Weights of a small spectrogram enhancement model: 15800 steps.
Rows from block 7 of a small spectrogram enhancement model, named by matrix and row number. Rows with one number belong to one channel. Each number is 128 + 24 x the weight over its row's rms, rounded and kept within 0 to 255. All counts start at 0. Numbers have three digits each.
After each channel's rows are labels from the 100 clips, of 14976, where the channel reaches its highest value: "band" is the frequency band that holds the peak. Only what is clearly more common there than usual is listed. The data: synthesised imitations of 52 everyday sounds, one a clip.
# convs0: first 3x3 conv (model.mid.1.convs.0.weight, 128x128x3x3, each kernel summed), inputs 0-127
# convs1: second 3x3 conv (model.mid.1.convs.1.weight, 128x128x3x3, transposed, each kernel summed), outputs 0-127

convs0.80:158141098136168145150116121152080164166106095149092105137123115105122124109117166104108136157129165121150134104146140122140157109136139142142129152146123114188125174139086130143140126132072115110116124108152094134147094116131114154112138125134174095112128142154120115136147116141158149127154102111104147077134058152133130127102142098118117107118158155137141157113141088165088142143066
convs1.80:123128149128098127095113159092121121106142161121176144101122129165104162150102143138136105110149079156096125168152119137158104152107120098145137138099136151077138094097156126095122133134190130147125098156127156113137186114096119088152121134121090164159113132120153153110129147136148145110119131139098105147127146118106136128150148148138193105139105103094149143121133148138122136092190
band: 0 to 250 Hz

convs0.35:098122116122141155135142123145061135092170171180091159160181144109105135131151080117127164098139134158117147124143125161147112116153130162107131111090133109108115103142122151136114128126090141148129150163067113106148082108118123121130125140124143171148145105121151105088146129165096136136150128136113120181125155134117138154147137130141167136174147135099108142140111184147124148146132
convs1.35:138129137114116085129109122091153128116115086083125106081165109135163118130101180132138111135116138131175105147099134129132129136136147136120142099137143105152130124135161094115093105119136097122157107068207118123125189097103137105112138095116164136135108153111071170157099137112123131099116125125115113143128061103132134085164155118133121132100109149124118133143118105124120120109120
band: 1000 to 2000 Hz

convs0.121:143139102146100124139124150139111100131105111113100146088112132181134161112172092129121147190128133105132121127146135132118097158113130095139118102134123142091088120114067106130145126104124111161110123135107105129119107136122164103108113155165097098200153119143137127113084124081130101110140158134110128095132132116166146136145125158126125101164082110184121177114103110110155105146120
convs1.121:141169158159161085109111087099166114157126078164114165148125106096123091125072157132154153109096131113138150133138096102121154108141132123098122124129122118144120120151165117125141120127125126125085136073117105163121151151101106127134172129084138112096138125098101119162153155127129118141111104140106111131119105139132142114106122126116105143106193124076111102179103124143150179123137
band: 500 to 1000 Hz

convs0.116:138095144104125124142093157150105134167116137154107137135100107115154117123098117142100106102128111179111175126162099145114104100140060137147106145136153139168131142098178096150146181116109106135109119165130148155106147113139132111074143126128151128167116097134165117141103145138066148152122144127118123148103108159112117116168147106129117113128118153142167151135153153176157156115149
convs1.116:162121111104137136138124095138118125105154118073102132075153143136118153068141145130083087115106116132155079143095144119106137134124102110130128118108086158094141159121140186168104101143168142101130140126150112121149120136086128165154088107149134127113170177123111122136154083154165131125143107125114136135140123078135140125143093082119132163105141105151119108099109127119144105152136
band: 250 to 500 Hz

convs0.117:140087120128132119109112099108114146107103089155101175096131100118162130092114116102144121086121183115124134102161125123114121111134131094126112079102138143104116109154147117106137134121160134139145106160080109128119167108095081124107133109120140151132163085115113095137120124204087115112141111126130148101115095111122122138112115094097151143147136086150142148123103095132115102078084
convs1.117:097167141112105087120141132142140101144151171120135110088132142146071110131143126152094149140100089186188116143112109105142131129151148145111135123125112116134137163107073137136136136153102112142109113139159116121103104138135089103122143116155150065153150180118160125126130121050138095145155182162138142125100136142157135098135123138121133108108108153107127134133096126131124154145126
band: 500 to 1000 Hz

convs0.56:158122126112149138120127156120180142140171121109122122120099135160156124101104159131142159097142135127150107138110111145139119119142103118147137122156147136135098137155168113127148141149094156132127174107072084132088138085133097147105132093113163126084126142163145157099140118057131143153120134140099092106111130131118117115102127105140161102118158094175120124123121104089096124108056
convs1.56:100157094135115098148144106150103115154135112150103116144123115129115134138155102087139149113105156131050167133165133112127135105154098157128112142150131130122122092139090078092125127100128094159088116159130142152102121159141181106134163142136117145197126094093123072140126128131111114127166134098153163143106138134099117121091109149147136128142148164104147123115155150156154143124146
band: 1000 to 2000 Hz

convs0.58:113133117122125136101100082099101123078134121112102137112137096088117092105138118148142119090091127161138122113142136155123139139171106135111180116110123120149145101110155129082159135136154097161142117151086088149114201147141122117126148130187131130128152116155135099114126113143143137091125156121141152148101138130100099133087133166163148148133110103068099100121094166113124119127147
convs1.58:118125149099157112140161119116109104159134129143148084159121149125161138146096133130136134120124094077126100130114092161093101154127162157154134115140086111168107099151103108150081110121093131094129143145128078131143054098120136161151139132068114080146139156144096162139114117120093148133122127159130104123130119097160122129131120127136113125081170148147124133159132097157118110131100
band: 500 to 1000 Hz

convs0.24:125125145145126166133105119136082141149125091121102140143166144114172089115100171125116116190144147123159131152122121142165150133137183130149142130162138132169112108145145105134138133119132155134088097113150131112141117112093115136154129131062157120141153127164116099147137159088127138147115160146155128091160137145130150138088133120097140098121145164085114128092133129167097103140064
convs1.24:136123131087150127114116128115179112096123155129165135127114154168108125155146124116117121132118103172116112174108118130098102111094118121145106154104112130095166136137152174137095121115148104122153135133129125146146138132104104116118107127155068179118094138148172153153111126173142137117139107135103152138131132130140121180163133116165099089097128141165163080176138132112183134095157
band: 250 to 500 Hz

convs0.21:091101139110108141119138104126089134109082108090135136150160149116143123146091136126126114163144133105181119149126116134134151110122182141145106154096107125147106133098159121122097111140052157093119117118118135127133108128127080152102110114118142107139152162148119166123115180099167165124139085154146120148112128076100151125125113133145098131136122087156137174103131165164139129155100
convs1.21:097150099119163090120106095112141118117142126139141133096091160138088096149110137135128159121107138184081157131136143131104120160109133098098140121185137133092165134167133111094141146105169127167093152136167123131105162108103184156167147161144098161119122099108125129094104117147147116141126142120103135131102107148137123163116141134126146095147142198098152132132137129122136123093125
band: 250 to 500 Hz

convs0.103:126149160142091116126153088135157164117139129145119122169066117098116133119143113152121122109136111167096132161158138134113135105110112115132158117162172168106130138114168160145093138140171118131172150092131147125117161125151128114148096146123116145083087106141126125179113134150103114139166144135161097078150138120122115143140127132163140117164137162123167144149073090146146170123110
convs1.103:114149119135156120156108140140123117148151133153136114110162155124117154181120121118096173164127184122177159105113137125146144144148091159098124184121149110147136175121126088161131143157112162123085133130125151123156076123128110122128146125109166127179168145082133106110133137097131117101104138112121153113129160157130129133106148148118143126111118088128071123154159115124076090139139
band: 0 to 250 Hz

convs0.123:106149067118131100110121101152151109090117148118151167104129101149148164158128120099087110084122147085102162163119090114139117141164109087158137105130120125143083132141139097104109158104082113188116151171111150134122112121141132144132130152118102119163131113136139110110097153144093123144128080122107102130111083169106106118118131085098138119125136125151126148141108134126120116083088
convs1.123:118130119126163116122132126103079128116128132174078109113097141123124103108154163144160163177127094106134114094127099089079137124116130132084080109098101158136165082120099138149117118125144118095124141129163082144125174158120144141122143124132145121118140141165134149165134097085104142137084120151140118112087127121161126124109098161147103145082119155159131121125076151125144144138150
band: 500 to 1000 Hz

convs0.37:143145156116134122120129118127150145120118117142080129085093124130116111122126135116135131160126166141144124136150114112134142103124105091129119143166144175170136165115181156166146142140125157115112086081049085130131115101109107153091108129137166133144112154131152136155132155103104121148159100138148121133096112109150145157127138124147125094094116122075134152100113090114117107113057
convs1.37:103099050146153141163108094132092142132120114111114105168155119131134181136151081148135140085137084151093082126102135127143109135163122124144130130124102083103103086131071104090123126113160081164119155144143103134096169145142150113151126157128135137114138108112120117113148107157121110127167145134124166156138138126116152159125067149154118135123129134137113108137112114141114131148153
band: 0 to 250 Hz

convs0.2:122107102124110106107154139140210124133141135106130101128127123100104124132149104110096147165104116062161124145137124123156138095104170132136113133154142125133139129093135120103130177138184133148151098140144133084101141116131148142126165154102087094133091108115151141095102138116101142136118147121098120106149128093111106157119118135056143138136104170113136143155118110132146104101183
convs1.2:125173130150122108112095111113082150128134129129105148139135134150185127113182128136136138104136110212141154110109119096137140147153101117133134129120140132165093103109169152175103116114116154109122138090049109136145115154125107116134086070147140152149150117132161133153135131150084107101114130128138140123135130153152145144149138134123135135091143105119123123150139135133123152178070
band: 0 to 250 Hz

convs0.86:104118121094042120106125126129172113118128163118120128129161130119131128140102150120124111139120102057138130140122158126146150117104114141119132134109137144188164113087096139140119122137137092110129121130157138132163124109106129101111121134106106144120089137080121119144125126096146140094145102142137090095123143108157155141186122129130085172142157129163159157164113099189153146140153
convs1.86:127145092155164141111112098124107154143127111125121109131096138141122131138157140096125137136106123170124135125144139123142113147134157100145131116145147105092086129141230147147155167154142114155102138116118135086109104128138118153138095128099138144122154127157153119128155125113124094165150144118078194179126118144111095143114126134163191105117098153103141141131132147084117118127089
band: 250 to 500 Hz

convs0.82:171177119142128145139135144130158130126073139135126129100148136120105151134124148118136127154118102083153163110119122112173160092132152094151080121099110144125136158134106130099119130161099133135146123108203092129135143135125112151130122131148121142120111125142168108111138098111101145131123107106136096117119134111151102144074159093086118098103166116184147143177097106117125139145067
convs1.82:096113134125162138120145112118124151131159120148138116138129152136137101097125109121146149131140196108130145160148166136095102097138112157119176117112160110134114120156138139101143133098197116119119145144087154160146127114155113073160126162093116148147157115140118119112149163112124118125136129127108175132140153172094137108139135160135155130195124089093134140105171143102146118097176
band: 1000 to 2000 Hz; 500 to 1000 Hz

convs0.32:117113132160117109150120126145080156118131152158136131166146135127154116155082154126120146176158111118119105124101122104143110134115140124136127139173144115181137118165126125113135143152150116129110108125107118135118114119138118181145160084115122065143154099112103155123114162106099142125135159145152156183167156115120133150156073138149066121130117094158087141133118099106094147122081
convs1.32:151118116083119154166061146124178123115152093084150150124120106118124150092164113135144113120119119163108129133097124142122126124093117126145109131130105153125151148064105157113152141155069132133166137119132110094129119144117130112131100176131073158117096123128155129181145131184123145131136093097101147140127111109116141137116149126123150124110127166090121077165104144130137135112158
band: 0 to 250 Hz

convs0.12:095110125119172125122142129123140115128074117092121142049117128130112129144125102108138156097109178115095120166132151111136143138156063143130169141092119112141111151101122116116145138149088141125138116158097179154148110137129094122144111140118136120167138108104102128113126161147155085102141151107137138111134129133123149141173151138146110089106144165200125171156149132128104117144121
convs1.12:116160125120120129107122097120122135116140123131090113155107109094129105091121152147154126172098093086157143141111106121110108050107147130101107104126132133136119120082096111116133147146137068152139133108150101095106162136125129130114142148134120095055128147115126143179167122076116147167135110134125103094114155104156112092093138128121123151131153160109153108147106128141146094134166
band: 500 to 1000 Hz

convs0.72:145116141148128117121114089105154143093117113110148149118141146118129123128122138122122134091126132118140115151130129125119142114126192134146149110138144153112139108118148161133139118117172119133178107105094119107134146132133091145120133144108075097103131107110166155141130114132135129157195134167122169131142171156138134177159075165171157189184125116100142138136084092112161134121167
convs1.72:121173124100140095112131137142067141131123137118121118131109112121154135137146116142103180093156130152146141102118145145122157154154059141111141097151136114145138153095104106137103132164061152119115130118136115130127123129142127127125104134142123137120125133119147114127110107096091135089126122129119114097114110114144126138138176103102155123053121115121075186125140127135119084125045
band: 2000 to 4000 Hz

convs0.43:119154172137131152150133085122173175154141151121132159137143138111199132110118128134110143155142120153124148145080098136117147125119141146107131102113117131135115102115147122155181145151099105126104146150072130136149139111140119137154116140105136138159105127099115118069104161128121116148142125088133129193085130124121124132107135108112151124116164109096130131152062187115144157136094
convs1.43:121099114110101115109127148133112163119121143134137083122127147154120143150130119127167143120125143123113143114146139068126126122145119119113113137114119117157144153142102123149080142097105113122168116102155115146089121157134154128111163126155180142112145128133135133190119125138089141136084089165126157096171167134177095131147114152151126086144126133181113140147141063115174098176138
band: 250 to 500 Hz

convs0.77:133152140138110182137124124135122128141099133196137172210112143118091109133179059122144161111140139161135114118131154140114144147101139121109136141108112131120091127194085146121163129126114152108110132100128111121115112150126106095103087112112142151164162086165146132128121111119133134117139127156136122146107172164139124124144106118124111120116105105133153091136141149105112144104085
convs1.77:116094139106139069145179143117107128102198119109124109104121105133151161128113155142153104148128094085116124137117101141113104141161136163125087105112126146109129091086137126142120106095150119129132116140117114122119163114118195126139155130098152133117090169112083129127131157141120132151102089138102085093146074125128107139125145090142116146129150167133128140135126095106148132111181
band: 1000 to 2000 Hz

convs0.64:119091109113131115144139057109105129087094105121127127144129121113121145122106111114109094110117169086186139137142164110153161140132163157145129138130110143148153153143169130157119128104131127124111082099054163106141089130113121124114079125142131110167123150143167124143146132139129110110131134159135120147157130125163164147158158158122087118118146106102141176121139080159138149126101
convs1.64:153182134096122126118085167096111103137125155119111101114162113148138145166122110129117157111161092174092079091117111102096125156151081086139127141117150107108107134137131085114149140143139119115122167148167055160128139093152142113146141112122160135114112128077118125136122130108121123117149119098119138122113142102129125132097113073134157128109121149142104140123107155067132108133098
band: 500 to 1000 Hz

convs0.81:138090107147094140148151115134045099126083133140123141082137135116130131130148126115120137163136142150188141131111143168118132103115141166134138117133100102172141127121160163097142135131104114105127084149170102090136144110101116108121181127144131160150104140145119161162159120115153127099155147119130132166097139115197149115163140118132080123117121114112123121119131083163137115109145
convs1.81:148146103127137116127129079162185134161146134099118128113155099137148146128070127150142145084124110149090144122126110117151087146118142104156151154154134070118080090157151088127110150135128100120055134087128098172102093093139148120132114088130142125140148095102108131126129126126100119140109129148102136160159146141105094167114131116137137121134154121111135165160119147100117094121123
band: 250 to 500 Hz